From a checkpoint of a small contrastive image-text model.
Model: 4.5M parameters, 48-pixel images, encoder norm batchnorm, encoder activation relu, encoder patch size 4, encoder widths [384], text encoder width 128, text encoder activation gelu.
Training: soap at rate 0.003, 6600 steps, batches of 512.
Rows from block 2 of the image encoder of a small contrastive image-text model, named by matrix and row number. Each number is 128 + 32 x the weight over its row's rms, rounded and kept within 0 to 255. All counts start at 0.
After each channel's rows are labels from the 100 images, of 14848, where the channel reaches its highest value: "top examples" is what is common among them. Only what is clearly more common there than usual is listed. The data: rendered rooms with furniture.
# pw: pointwise conv (encoder.blocks.2.pw.weight, 384x384x1x1), inputs 192-287

pw.49 [144 104 133 197 181 119 167 150 123 121 146 105 121 167 154 120 179 120 157 126 124 103 143 149 138  75 101 171 163 140 188 154 126 171  74 146 162 136  81 144  97  60 168 130 110  96 160 150 143 173  94 148  91 147 137 155  96 126 148 174 170 166 145  86 110 163 117  84 180 144 119 105 108  80 157 120 169  98 111 154 153 231  98  99 140 184 165 141  58  87 164  82  84 153 151  91]
top examples: trophy; largest object: trophy

pw.6 [149 154  80 118  55 141  95  88 125  98 126 172 112 154 140 123 164 151 165 134 116 137  79 151 116 133 192 118 171 106 164 120  96  92 102 178 140 112  94 140  67 139 125 147 141 126 103  89 121 130  76 108 146 103 154  94 113 154 105 163 201  83 157 114 111 153 184 132  85 145  62 107 139 121 115 153  87  75 100 166 122 171 170 110  77 100 173  68 123 169 131 142 100  89  98 144]
top examples: arch; largest object: arch

pw.294 [156 102 184 157 123 122 105 140  93  98 160 149 114 175 143 112 148 117 119 111 129 126 113 120 132  44 115 125 131 155 102 165 116 152 154 115 155 166  75 137 156 114 121 106 171 128 165 154 104 128 112  98  94 155 128 155 132 184  77 128  48  84 126 131  90  97 138  59 157 112 130  89  76 153  76 109 141 140 100 167 185 143 112 162 161 157 148  98 147 155 145  53  78 175  71  80]
top examples: yellow walls

pw.47 [126 118  85 103 179 119 128  71 186 115  90 129 146 103 184 181 159 101 108 116 108 120 146 152 160 143 117 104 159 173 116 110  93 123 116 104 128 103  60 127 141 124 130 159 132  97 174  63  88 150 143  95  93  64 122 108 149  48 129 142 175  93 144  88 178 182  69 138 155  86 134 113 123 170 107 121 127 144  71 129 198 132 124 202 150 103 166 165  93 129 163 124 151  96 113 161]
top examples: red walls

pw.336 [127 156 177 137  31 147  87 164 142  93 104 148  55 151  94 122 127  90 146  91  93 151 115  88  83 183 145 155 158 103 109  95 111 174 188 113 119 184 151 177 161  81 101  81  94  74 117  76  76  77 112  88  84  63 129 139  24 146 133 143 108 180  81 137 122 112 111 171  65 101 169 165 146 163  82 144 138 105 123 138 180 102 202  94 152 120 134  93 151 130 140 154 139 104 192 106]
top examples: blue walls

pw.226 [157  92 124 155 173 139 140 142  80 134 112 106 108 116 159 127 111 134 122 147  94 164  89 168 183 167 133 131 124  96 140  59  95 172 174 128 117 139  79 112 113 175 125 124 165 164 102 149  99 120 157 139  95 186  64  96 128 141 155  82 160 130 157 129 139 180 134 165 110 149 113 147 183 140 120 116 178  94  89 207  88 172 136 141 214  61 132 147 166 123 157 100 144 123 124 146]
top examples: trophy; largest object: trophy

pw.165 [171 105 166  74  27  83 224 104 151 116 105 205 117 126 108 104 142 142 207 157 129 157 118 108 104 106 137 134 131 127 109 136 101 166 147  86 110 155 163 139 121 183 126  96 130 106 144 108 111  96  70  98  97 107 123 150 122 169 183  85 106 174 134 123 128 182 141 125 106 102  67 157 148 143 140 108 102 163 113 154 194 183  84 148 149 194 129 140 122 142 165 187 158 151 118  92]
top examples: trophy; largest object: trophy

pw.126 [118 134 146  73 128 199 144 136 143 153 126 154  87  62 143 122 134 151  95 120 168 142 192 121 161 115 135 122 112 152 140 161 110 146 135 151  96 145 128 158 148 139 165  98 103 195 117 126 141 136 153 112 201 134 156 111 161 169 145 116 121 128  90 159 139 131 137 166 160 135  83 118 113 133 114 114  68 158 138 100  49 151 136 119 171  62 150 154 127 103 117 178 147 136 160 141]
top examples: red walls

pw.193 [119 115 145 166 134 127 172 187 139 153 141 158 116 157 148 114 166 127 167 110 110 152  83 131 105 111 169 103 104 108 116 163  96 241 104 160 195  72  89 102 146 219 100 151 149  78 131 152 131 185 153 175 125  99  98 158 108  63 132  84 126  80 146 143 148 147  67 147 125 152  99 102 163 114 123  95 162 113 109 106 171 113 168  87 108  94 168 131  98 151 154 117 151 119  58 159]
top examples: flower; arch

pw.141 [162 133 118 128 131  95  70 109 144 137 115  91 132 125  83 117 111 157  95 118 221 154 160  73 130 143 191 107  66 135  40 138 198  46  87 104  48 150 136 124  96 116 130 126  93  62 180 166 132 159  76 104 173 118 189 152 119 161  85 115 145 191  76 143 107 105  96  73  99  77 139  99 102  93 160 125 177  59 122 124 114 120  87 133 139  98 142 103 121 101  97  92 139 101 156 163]
top examples: arch; largest object: arch

pw.282 [122 131 108 101 105 132 141 123 147 110 163 139  95 110 130 140 166  95 101 149  83 130 109 153 155 180 126 123 139 136 109 114 137 103  67 114 106 125 196 130 136 157  97 102  99 144 117 194  90 184 199 141 125 143  67  63 180 154 163 129 143 107 103  78 143 155  79  83 171 119 112 122 148 158 102 130 104 118 163 183 150 148 127 108  95 113 174 201 139  97 124 153 117 138 150  87]
top examples: ladder; count: four

pw.286 [129 140 172 197 115  80 130 124 126 111 105 108 153 105  90 133  91 131 127 112 197 125 113 108  93 156 200 117 134  49 113 148 184 161 134 112 144 117  96 136 124 150 202 105 135 114 118  97 114 125 146 103 123 182 116 107  35 135 132 164 130 110 125  63 197 122 154 102  85 113 196 131  91  99 106 159  61 121 136 102 129 126 109 133 119 114 109 188 110  77 104 157 103  75 130 155]
top examples: table; umbrella

pw.103 [131 138 116 143 144 118 133 157 203 155 139 146  93 164 152 203 130  98 102 144 106 161 138  77 133 143 118 132 133 124 111  95  79 163 175 112 154 115  64 105 106 209 175 155 125 114 154 135 130  94 132 142  96  89 135 143 110 180 109 122 153 175 187 105 166 167  68  80  22  59 135 164 158 173  95 153 115 147 116 109 154 111 109 122 149 115 109 115 146 130 106 183 143 158  99 102]
top examples: count: four; lamp

pw.24 [131 109 141 154  97 112 102  99 138 134 101 127 168 161 102 157 123 106 181 168 129 174 169 138 158 153 133 154 111 130  98 177 113 151  99 167  83 176 111 157 107 136 159 119 118 119 139  94  85 147 117  80  86 100  81 105 103 158 104  83 140 131 148 139 142 152 125 166  88 153 147 171 109  86  95  87 106 127 119 106 144 150 118 114 110 114 106 170 152  81 119 133 135 129 163 109]
top examples: window; orange walls

pw.362 [109  82 129 103  83 117 159 147  96  56 146 180 163 195 124 121 126  84  79 102  95 131  91 143 139 112 138 110  77 131 134 131 124 105 142  92 145 112 182  83 114 149 136 138  61 187 115 147 152 140 172  72 138 113 120  88 169 120 129 107 143 134 117 108 141 112 105 177 127 123 124 106 104 129  89 112 135 139 108 101 166 164 151  89  65 163 104 148 176 136 132  90 107  96 111 154]
top examples: umbrella; lamp; largest object: umbrella; black walls

pw.109 [ 91 153 206 170 139 145 169 129 132 113 111 179 158 152 111 146 134 175 133 130 123 137 111 102 140 166 192 209  94 131 111 122 149 108 123  87 113 131 183 129  45 169 140  98 119 174 129 100 118 117 146 138 119 146 120 122  95 216 132 150 117 170 160 161  70 124 102 135 113 164  99 135  92 133  93 156 128 111 150 113  73 130  92 157 139 147 142 221 133  86 117 114 153 109 137 161]
top examples: lamp

pw.208 [108 114  60  28 132  98 171  95 137 160 120 150 159 155  90  98  96  95 141 132 152  74  90 187 108 158  87 177 112 127 107  87 117 174 165  85  98 119 154 114  82 100 178 150 143  98 109 181 103 164 104 102  21 168 114 109 129 117 177 130  99  74 108 130 167 131 133 124 172 153 139 156 109 146  81 149 128 187 155 108 120 125 147 160 101  96  98 133  61 108  85 185 100 131 144 122]
top examples: umbrella; white walls

pw.334 [157 135 112 120  79  73 129 110 104 165  60 117 121  93 135  92 123 116 105 108 123 179 128 128 131 118 108 150 114 148 128 149 170 130 183 134  90 108 149 185 108  95 218 129 149 137 193 115 191 110 190 140 160 149 126 148 107 112 172 190 182 129 130  66 125  98 173 120 134  99  89 115 140 176 132 134  89 120 123 142 159 129 107 154 115  75 136 158 223 152  77  40 163 160  61 119]
top examples: window; black walls

pw.367 [106 146 113  99 219 115 104 146 137  85 108 128 115 104 177 175 148 151 102  91 231 134  36 144 185  66 136 166  99 112 100 149 101 150  98  94 152  78  56 182 137 134 115 134 127  92 100 172 116 127 141 101 176 120 113 112 130 116 108 133 154  84  86 121  93 104 119 139 101 153 128 154 156  84 181 163 175 134 129  95 120  98 148  91 146 109  91 179 149 128 110 178 174 103 157 137]
top examples: yellow walls

pw.127 [122 137  93  87 122 132 128 130  98 128 183 167 154  96 135 128 144 134 139  91 105 145  68 201 176 145 156 101 110 102 104 105  95 150 165 196 114 154  88 133  90 114 142 142  59 130 124  92 142 144  75 127 116 165 159 138 112  72 110 124 191 123  85 164  97 160 128 202 155 140 141 142  77  69 200 169 170 147 102 157 138 128 178 148 147  88 147 156 106 133 119  90 121 124 140 129]
top examples: flower

pw.97 [139 151 109 158  93 135 109 125 103 131 131 129  98 108 126 120 145 112 126 101 153 153  60 151 126 115  93 116 151 127 125 117  89 171 141 113 152 142 153  97  89 116 111  95 144 138 178  91 128 116 131  94  84 174  95  86 176 172 150 125 117 152  84 182 142 151 175  91 128 100  90  98 190 100  83 159 132 126 123 150 189 108 136  73 160 141 107 154 135  82 111 156  79 141  99  71]
top examples: table

pw.40 [119  95 141 101  69 115 155 108 189 196 142 118 139 148 147  88 118 137 150 108 229 146  75  99  36 172 108 154  92  86  67 105 105 114  81 116 133 116 158 115  95 105  49 134 172  96 114 154 125  92 125 160 118 123 162  92 125 166 151 139 151  85 166 110 127 212 118 102  72 106 133 161  99 139 183 188 122 142  97 127 195 102 140 101 112 169 187 119 137  80 178 142 108 154 134 123]
top examples: ladder

pw.296 [156 111 143 122 151 124 162  71 100 122 121 165 117 120 166 130 136  95 136 121 146 167  94  64 116 161 134  87  89 132 113 105 117 134 152 123 162  83  53 148 120 112 153 144  66  45 129 114 132 113 146 117 178 104  80 160 139 165 174 118 135 170  83 109 191 168 140 146  91 144 138 126 129 144 106 117  98 176  78 141 109 105 122 186 134 178 169 138 127 139  50 134 137 196  81 149]
top examples: arch; umbrella

pw.2 [122 118 101 102 150 112 148  91  68 119 164 149 193  88 114  98 133 177 135 123 126 163 160 170 164 124 161 147 106 128 116 125  93 139  79 107 158 129 112  95 111 130 184 169 113 102 149 154 196 127 137 122 134 111 152 128 103 117 106  90 136  93  85 133  69 165 120 147 149 132 185  63 103  71 140  70  29 161 104 117 168 125 183 123  91  70  92  69 135 117  59 155 118 211 134  87]
top examples: table; ladder

pw.88 [131 144 201  78 103 115 140 136  72 147  71 134 163  68 148 118 141 162 115 119 124 107 165 142 155 121 150 149  87  85 132 134 177 130  69 145  97 134 130 105 145 154  87 100 144 109 110 104  75  83 165 195  59 131 173 108  83 155  93 202  96 160 127 184  98 125 165 148 127 104 135 133 105  98 139 114 152  96  98 164 118  97 184 135 117  88 135 108 108 106 164 126  86 154 126 127]
top examples: window; red walls

pw.202 [126  93  97 180 110 100 169 139  72 143 128  74 153 203 166 124 140 117 182 149 130 148 101 160 131  79 149 141 109 143 146 156  88 179  93 108  80 137 130  68 123 116 129 161 128  88 141 113 133 102 129 106  94  69 128 103  90  85 178 157 146  98 123  68 128 135 143 134 158 142 188 162 167 152 171 138 181  28  97 161 155 214 163 138 201 124 161 144 109 141  99 109 120 140  60  86]
top examples: trophy; flower; largest object: trophy

pw.175 [169 143  55 124 147 131  77  99 112 154  65 183 109 177 157 127 128 113 116 136 128 127 210  99 154  49 114 106 111  94 116 140 184 150 176 148  64 132 139 140 153 145 178  81 129 123 131  90 147 168  98  81  95  95  85 121 161 139 151 167 124  85 160 142 109 167 153 122  66  96 110 110  89  89 145 184 149 130 151 183 164 174  92 108 142 158  79 116 152 117 144 121  86 132 100 138]
top examples: blue walls

pw.216 [ 77 149  67 192 120 187 151  81 117 130 114  97  83 167 147  68 103 110  54 158 126 124 104  26  81 150 122 186 113 156 166 118 141 172 166 139 145 122 119 115  74 137  69 115 116  93 125  62 109 110  50 135 162 183 162 157 114 126 207  92 154 152  69 126 114 135 113 141  77  46 140 110 113 136 121 130 110 113 100 146 162 142 129 147 109 126 108 152 162  79 168 126 161 119 145  95]
top examples: umbrella; largest object: umbrella

pw.125 [112 209 171 136  97 107 106 126 147  76  76 193  67  39 103 176  88 106  79 123 133 142 131  96 136  87 137 138 173 128 150 152 214 129 107 139 128 101 118 192  99 129 157 134 135  86 131 128 163 150 155 141  52  85  74 159 117 111  66 138 131 109 141 171 146 135 110 135 130 183 129 102 142 195 177 103 141  82 133 162 132 135  69 135 114 128 158 108 136 118 116 137 170 170 118 122]
top examples: yellow walls

pw.271 [132 111 122  86 116  83  89 171 118  86 103 175  80 110 117 139 139 167  94  67 208  70 161 154  77 126 108  92 130 133 167 142 101 150 112 148 116 122 166 193 107 111 134 141 126 125 136 114 194 118 186  89 161 101 103 117 191 125 109  70 173 141  93 146 133 139 129 147 127 120 136 136  95 152  65 171  58 115 171 101  90 128 144 125 107  87 102 152 161 117 119  94 178  91 158 137]
top examples: lamp

pw.83 [156 113 120 115 165 120 130  78 153 166 121 135  97 141 144  11 144  96  88 160 156 128  90 230 104 150 144 156  96  99  83 118 106 152 122 106  64  99 110 131 120 123 167 136 133 109 111 136 112 152 106 128  89 156 200 182  71 113 148 132 131 131  93 148 169 139 176  87 164 124 152 110 144 119 123 112 148 126 103  99 105 142 177  87 151 101 219 123 131 125 127  97 104 136 117 141]
top examples: trophy

pw.31 [131  88 109  75 152 149 103 129  86 148  84  85 119 114 128 139 113 118 188 129 160 140 129  97  89 112 115 131 147 128 148  74 121  87  96 174 150 142 181 138 168  83 113 193 119 104 146  84  90 157 153 120 100 127 176 161 162 180 176  81  99 185  77 168 180 142 141 141 106 168 169 141 113 174 104 134 149 139 114 101 148 124 171 111 149 101 125 115 119 121  90 193 120 121 120  95]
top examples: count: four

pw.249 [172 116  66 108  96 133 131  66 163 159 124 194 103 145 130 141 199  81 158 144 130 139 107  69 104 151 140  71 120 125 208 107 110 115 118 179 203  84 117 127 162 100  99 174 107  82 120  90 153 179 193 178 128 153 149  90  52  60 105 108 175 113 137 119 108 114 145 134 147 190 125 128  88 142  95 118 139 152 130 157  98 101 161 107 149 136 126 150 136 139 185  87 112 149 153  96]
top examples: black walls

pw.68 [ 94 160 151 104 122 158 110 122 108  95 125 101 133 124  90 114 155 121 130 130 104 138 157 100  52 128 116 106 129 205 114 129  84 141  75 145 164  94 189 169  94 127 128 136 140 126 154  93 226 101  85 114 133 158 115  96 132 110 116 107  84 195  65 150 135 156 199  91  90 140 151 106 102 107 139 160  98 118 160 185 147 191 100 101  66 144 140  87 168 157 148 170  59  97  84 135]
top examples: table

pw.363 [155 107 126 139 157 129  98 132 130 163 119 103 119  68 203 142 178  88 130 143 110 161 118 132 113  92 128 184 101  97 144 205 127 103 126  81 229 164 130 128 142 106 100  85 113 139 145  80 146 173 155  93 127 144  86 213 118 153 179 116 119 135 171  47 115 121 177 156 209 194 198 114 122 128  76 136 184  89 150 139 123 136 117 119  97 135  91  99 105  99 164  92  97 110  73 107]
top examples: blue walls

pw.340 [193 124 131 121 118 144 104  79  75 156 116 121  94 135 115 102 178 141 186 192 102 177 121 157 140 125 117  82 121 119 119  83 135 170 165 173  95  72 145  69 117 129  74 148 127 112 124 114 148  71 167 148 117 145  75 144  92 102 114 115 198 140 140  90 162 177 170  95 130 154 155 170  74  85 129 109 159 113  92 165  99  84 106 173  95 144  87  74 169 118 149 129  57 157 105 109]
top examples: black walls

pw.164 [141 151  58  97 134 170 178 106 112 131 130 177  86 129 149 135 152  87 160 145 135 155  38 155 163 137 124 196 107 116 143  88 167 148 149 126 116 168 169 122  82 102 130 109 147  95 154 137 101 147 162 173 132 111  80 122 170  88 197  97 142  83  78 182 168 101 165 103 157 137 156 138 129 180  85 155 117 169  90 143 127 156 157 158  89 175 145 156  87 115  76 136 126 124 116 157]
top examples: umbrella; blue walls

pw.64 [100 115 155 173  75 100 134 126 133 105 136 165  95 136 121 157 164 151 153 148 153 158 108  87  99 180 106 127 137  99 114 109 112 155 165 146 143 127  66 106 173 158 111 176 163 128 158  84 100  96 150 162 129  99 144 126  88 123 112 101  86 109 133  72 199 161 134 143 188 161 116  45  80 104 136  73 149 156 124 165 117 199 183 127  77 119  86 161  85 100 159 126 165  63 128 114]
top examples: flower; trophy; largest object: flower; largest object: trophy

pw.283 [117 127 135 104 107 136 146 108 171 158 128  79  93  85 180 124 118  97 129  92 123 136  94 128 122 168  95 116 112 154 163  79 117 101 100 173 112 136  74 128 114 149 119 114 165 114 103 122 119 168 124 162  53  73 126 123  86  87 147 135  83  75 157 132 145 104 164 154 123  88 133 103 106 129 186 156 118 139 121 148 167  91 161 140 126 161  85 157 178 112 157 153  97  81 145 145]
top examples: lamp

pw.322 [129 134 146 195 131 116  87 152 109 132 123 115  64 188 138 186 188 134  47 148 113 115 155 125 155  52 138 100 102 134 164 126 158  99 187 172  91 164 139 116 119  43 108  96  74 128 106  70 125 133  86 114 126 109 134 135 138  95  98 173 123 112 152 204 147 153 174 144 103 115 138 151 120 150 170 106 168 127 114 164  95 123 111 153 182 104 103 153 138  97 139 115 203 141 130 116]
top examples: black walls

pw.63 [152 127 109 107 148  93 119  88 131  95  86 144 146 101 141  73 105 161 158 148 139 175 133 105 112 161 122 129 119  77 121  62  92 189 119 126 108  89 144 137 150 158 134 149 134 102  97 152 107 145 136 121 140  96 159 163 146 160 142 159 146 165 171 136 195 118 144 128 144 100  87  54 172  90 157 131 123 155 121 163 108 164 120 135  80  87 142 132 125 105 118 178  99  80  99 130]
top examples: yellow walls

pw.41 [131 153 169 166 102 137 109 168 111 119 158 139 132 101 104  82 148 124 148 208  75 119 133 146 163  78 148 132 129 113 173 126 160  94 211  94  97 113 104 137 114 158 197 117  98  88 153  83 139 130 113 158 113 168 135 160 115  86 141 127 109 126 108 110 152 152 211  78 118  96 180 145 149 164 172 129 119 163 144 132 168  61 152 127 103 147 139 122 135 121 108 129 103 196 143  64]
top examples: dog

pw.71 [189 129 118  35  97 134 103  77  66 196 145 171 152 112 145 122 153 151  98 103 155 159  83 153 102 100 143 107 100 140 143 187 116 141 134  87 115 128 129 131 142 167  75 160 153 150 133  78 123  74 141  73 125 153 147 134 105 127 131  92 112 196 146  91  90 121  65 162 123 125 107 114 126 143 134 146 180 131  88  98 103 101 130 152 126 184 167 143 193 110  94 174 135 122 132 111]
top examples: table

pw.105 [164 135 105 120 117  98 137 132 131 191 127 124  92 162 139 133 118 151 134 169 159 126 135  74 171 143 161  67 102 107 100 188 104  82  94 126  72 131  73 133 119 143  98 148 126 111 118 164 147 139 221 123 185 139 242 171  88 139 111 148 146 123 149 157  62  92  82 160 170 115 138  85 141 135 164 150 127 149 110 134 208 119 134 119 167 146 141 144 166  82 105 117 100 147  78 127]
top examples: arch; largest object: arch

pw.190 [111 124 124 123 100 152 108  98  97 120 121 104  82 162 161 133 106 121 109 126 134 170  88  98  92 163 161 103 110 125 113 105  77 127  96 166 106  86 106 119  75 176 150 125 128 110 105 125 123  60 150 128  91 210  66 109 144 141 130 160 155 150  79 155 162 152 102 100 142 103 109  70 119 146 154 202  93 178 151 124 131  99 169 164 117 167 128  97 142 108 160  92 172 136 151 174]
top examples: lamp; green walls

pw.54 [110 153 124 146 153 159 187 136 190 173 123 132  86 112 160 134 131  88 137 162 104 122 121 125 147 110 196  95 131 135 115  79 137 180  93 169 147 144 118 113 124  99 119 206 147 140 123 129 132  74 125 105  90 109 134  87 113  57 116 133 123 126 100 101 128 133 141 118 121 142 113 139 131 150 135 151 102 145 109 182 123 160 197 141 116 184 175 115 114 149 105 166  88 139 148 101]
top examples: flower; lamp

pw.100 [136 166  57  86 138 186 114 135 140 138  91 119 161 114 116 143  78 101 104 109 157 148  54  94 161 135 140 153 118 134 129 155  99  96 127  71 123  94 132 110 170 131  85 147 134 132 142 126 143 132  35 103  87 119 187 151  92 179 133 137 193  65  87 107 167 171 126 107 137 103 167 132 118 115 122 131 130 137  94 103 148 151 201 181 124 121 103 117 106  82 144 175 171 163 124 130]
top examples: table; ladder; largest object: table

pw.321 [113 119 112 128 107 161 174 118 160 202  65 130 135 150  82 117 125  84 113 108 110 141 104 107 132 120 118 160 110 132 149 143 194 212  94 196 133 109 187 148 107  84 102 155  86 120 150 168 153 150 177 154  64 134 135  59 136  79  96  73 181  86 132 121  91  95 160 175  70 158 142 157 107 122  81 115 118 118 163 119 121 161 155  89 128  78 126 132  85 111 118  88 120 137 120 168]
top examples: flower; red walls

pw.50 [ 86 116 153 171 155 116 104  99 134 179 179  79 125 126 110 123 155 152 127 118 125 144 152 130 163 129 163 149 129 129 175 143 151 181 100 102 139 119  88 192  83 145 158 155  97 127 120 120 100 122 107 117 130  86 150 184 154 116 137 125 152 105  72 127  68 147 160 168 162 130 123 105  85 170 113  90 117 144 112 153 122 142  85 124 152 142 104 164 126 124  86 137  88  85 167 121]
top examples: dog

pw.238 [124 111 140 116  90 124  89  85 126  83 151 116 143 181 138  98 143 132 132 109 108 167 141 104 144 106 133 127  64 162 158 149 157 137 157 128 179  94  96 115 147 136 130 108 128  80 160 110 157 153 131  92 132 195 142 141 170 129 145 124 118  80 114 122 154  99  77 109 152 131 103  88 130 161 138 113 136  95 109  89 147 179 176 178 132 182 158  97 140 170 131 131 114  97 145  87]
top examples: table; arch

pw.108 [177 146 167 103 167 124 151 121 116 123 121 135 143 129 165  52 122 127  88 165 124 124 119 122 112 181 164 115 121 145 140 137 175 121  91 153 159  90 149 117 131 109 129 105 159 160 133 133  96 119 117 127 108  83  99 173 113 159 119 114 105  86 149 155 115 110 159 146 197  99  91 150  97 124  76 141 111 106  91 168 120 125 116 117  67 138 100 122 178 130 139  93  66 144 151 140]
top examples: black walls

pw.261 [103 141  95  67  84 114  93 160 170 182  91 153 113 105 162 137 120 158 181 182 125 109 134 155  55 110 130 169 136 144  91  83  94 128 155 124  85 125  96 123 121 154 108 124 176  82 133 134 208 103 157 115 159 109 202 139  98 109  32 125 134 166 156 125 143  83 137 156 158 155  86  94 178 155 124 127 152 134 102 179 170  58 100 123  99 135 166  72 100  90 136 109  96 177 149  79]
top examples: trophy

pw.263 [177 150 184 143  71 114  64 185 103 139 126 110  82 116 157 149 124 143 140 146  75 176 106 161 158 111  73 186  91  86 126 128 124 115 149 119 159  74 110 114 165 145 157 164  59 161 119  94  93 149 131 120 138 128 118 117 186 119  97 112 172 117 118  92 128 136 149 128 158 111  88  82 111 190 188 148 122 184 105  96 148 113 137 165  62 148  98 133 102 119  92 113 121 155 172 168]
top examples: flower

pw.98 [141 156 186 111 114 164 196 137 123 147 128  67 166 109 107 120  93 112 153 152 191 128 143  74  96 175  77 171 162 125 155 129 117 170  92 184  88 137 156 118 155 150 130  93  79 115 114 117  99  60 141 142 140 142 171 115 124 140 142  93  73 101 218 174 139 165  60 172 132 124  93 140  76 119 121 161 165  92  93 124 175 159  95  94 101 174 129 108  88 139 108 127 119  97  88 139]
top examples: trophy; largest object: trophy

pw.81 [182  85 113 119 177 121 170 133 145 120 149 125 192 137 151  99  97 131 191 145 130 116 181 190 128 110 124  87 161 172 128 109 133 114 109  92 127 164 137 162 225  38 136 147 197 128 134 196 152 129 160 122  99 103 112 121 124 104 154 125  63 114 125 175 111 107  99 120 171 107 119 119  84 113 138 101 130 155  81  92 111 148 120 110 141 128 135  79 149 124 129 138  80 123 158 197]
top examples: red walls; brown walls

pw.326 [ 79 145  94 139 139  89 154  68 179 105 150  75  99  96 120 160 106 101  96 127 163 174 122 147  87 176 116  94 154 148 127  94  99 177 115 165 121  97 114  97 117  79 109  93 148  88 101  84  70 143 118 140 172 110 160 113 116  98 151 107 128  56  52 145  92 124 159 128 153 126 169  90 149  99 142 171  87 160 157 182 152 100 166 192 146 166 119 170 138 107 147  78  98 116 153 159]
top examples: flower; lamp

pw.95 [134 114 140 108 198 127 109  49  66 186  99 135 131 141 119 135 147  99 200 131 129 115 141  55 132 104 129 146  99 103 177 140 144 114  55 105 118  97 177 128 105 100 145 166 145  84 159 169 125 118 158  93 103  78  98 108 186 127 180  85  81 148  70 121 104 133 199  61 135 148 136 123 100 117  88 156  74 178 162 159 124 157 119 128 126 118 106 150 157 167 153 119 138 201 148 147]
top examples: ladder

pw.234 [116 151 170 180  73 176 123 124 117  74  79 123 111 155 133  89 115 123 149 131 123 165 131 121 121  91 184 154  68  93 130 124 143 155 173 232 200 116 134  99 143 136 151 150 114 150 159 120 157 148 151 176 174 172 151 114 130 143  98 178 109 163 127 149 134 105 103 163 160 130 140 134 152  52 119 142  98 128 189 131 118  97 111 183  94 148 102 112 108 181 150 163 103 133 140 141]
top examples: lamp; blue walls

pw.229 [147 114 145 173 160 118 218  97  84 128 124 113 142 134 134 105 123 131 125 154 126 147 104 119 115 161  90 188 160 135 142 125  81  79 137 155 120 135 116 160 114 112 180 116 174 136 126 147 119 102 144  64 165 115 117 137 200  85  99 136 116  87  78 159 134 129  98 128 132 115 157 101 151 139 127  88 162 122 174 125  94 160  88  52 117 107 195 164 120 184 130 104 146 169 106 145]
top examples: lamp; umbrella; black walls

pw.184 [ 85 135 117 118 136 160 131  90 100 103 130 144 132 112 132 110 121 119 125 100 119 112 133 138 172 167 154 117 105 120 111  88 117 121  79 114 124 170 123 132 109 138 165 149  83  82  77 148 169 128 111 137  43 108 144 142 190 146 195  95 108 106 166 102 108  97 154  84 114 201 230 183 144  64 134 184  81 100 151  93  99 154 160  92 112 165 101 137 163 157 154 131 131 176 143 159]
top examples: ladder; table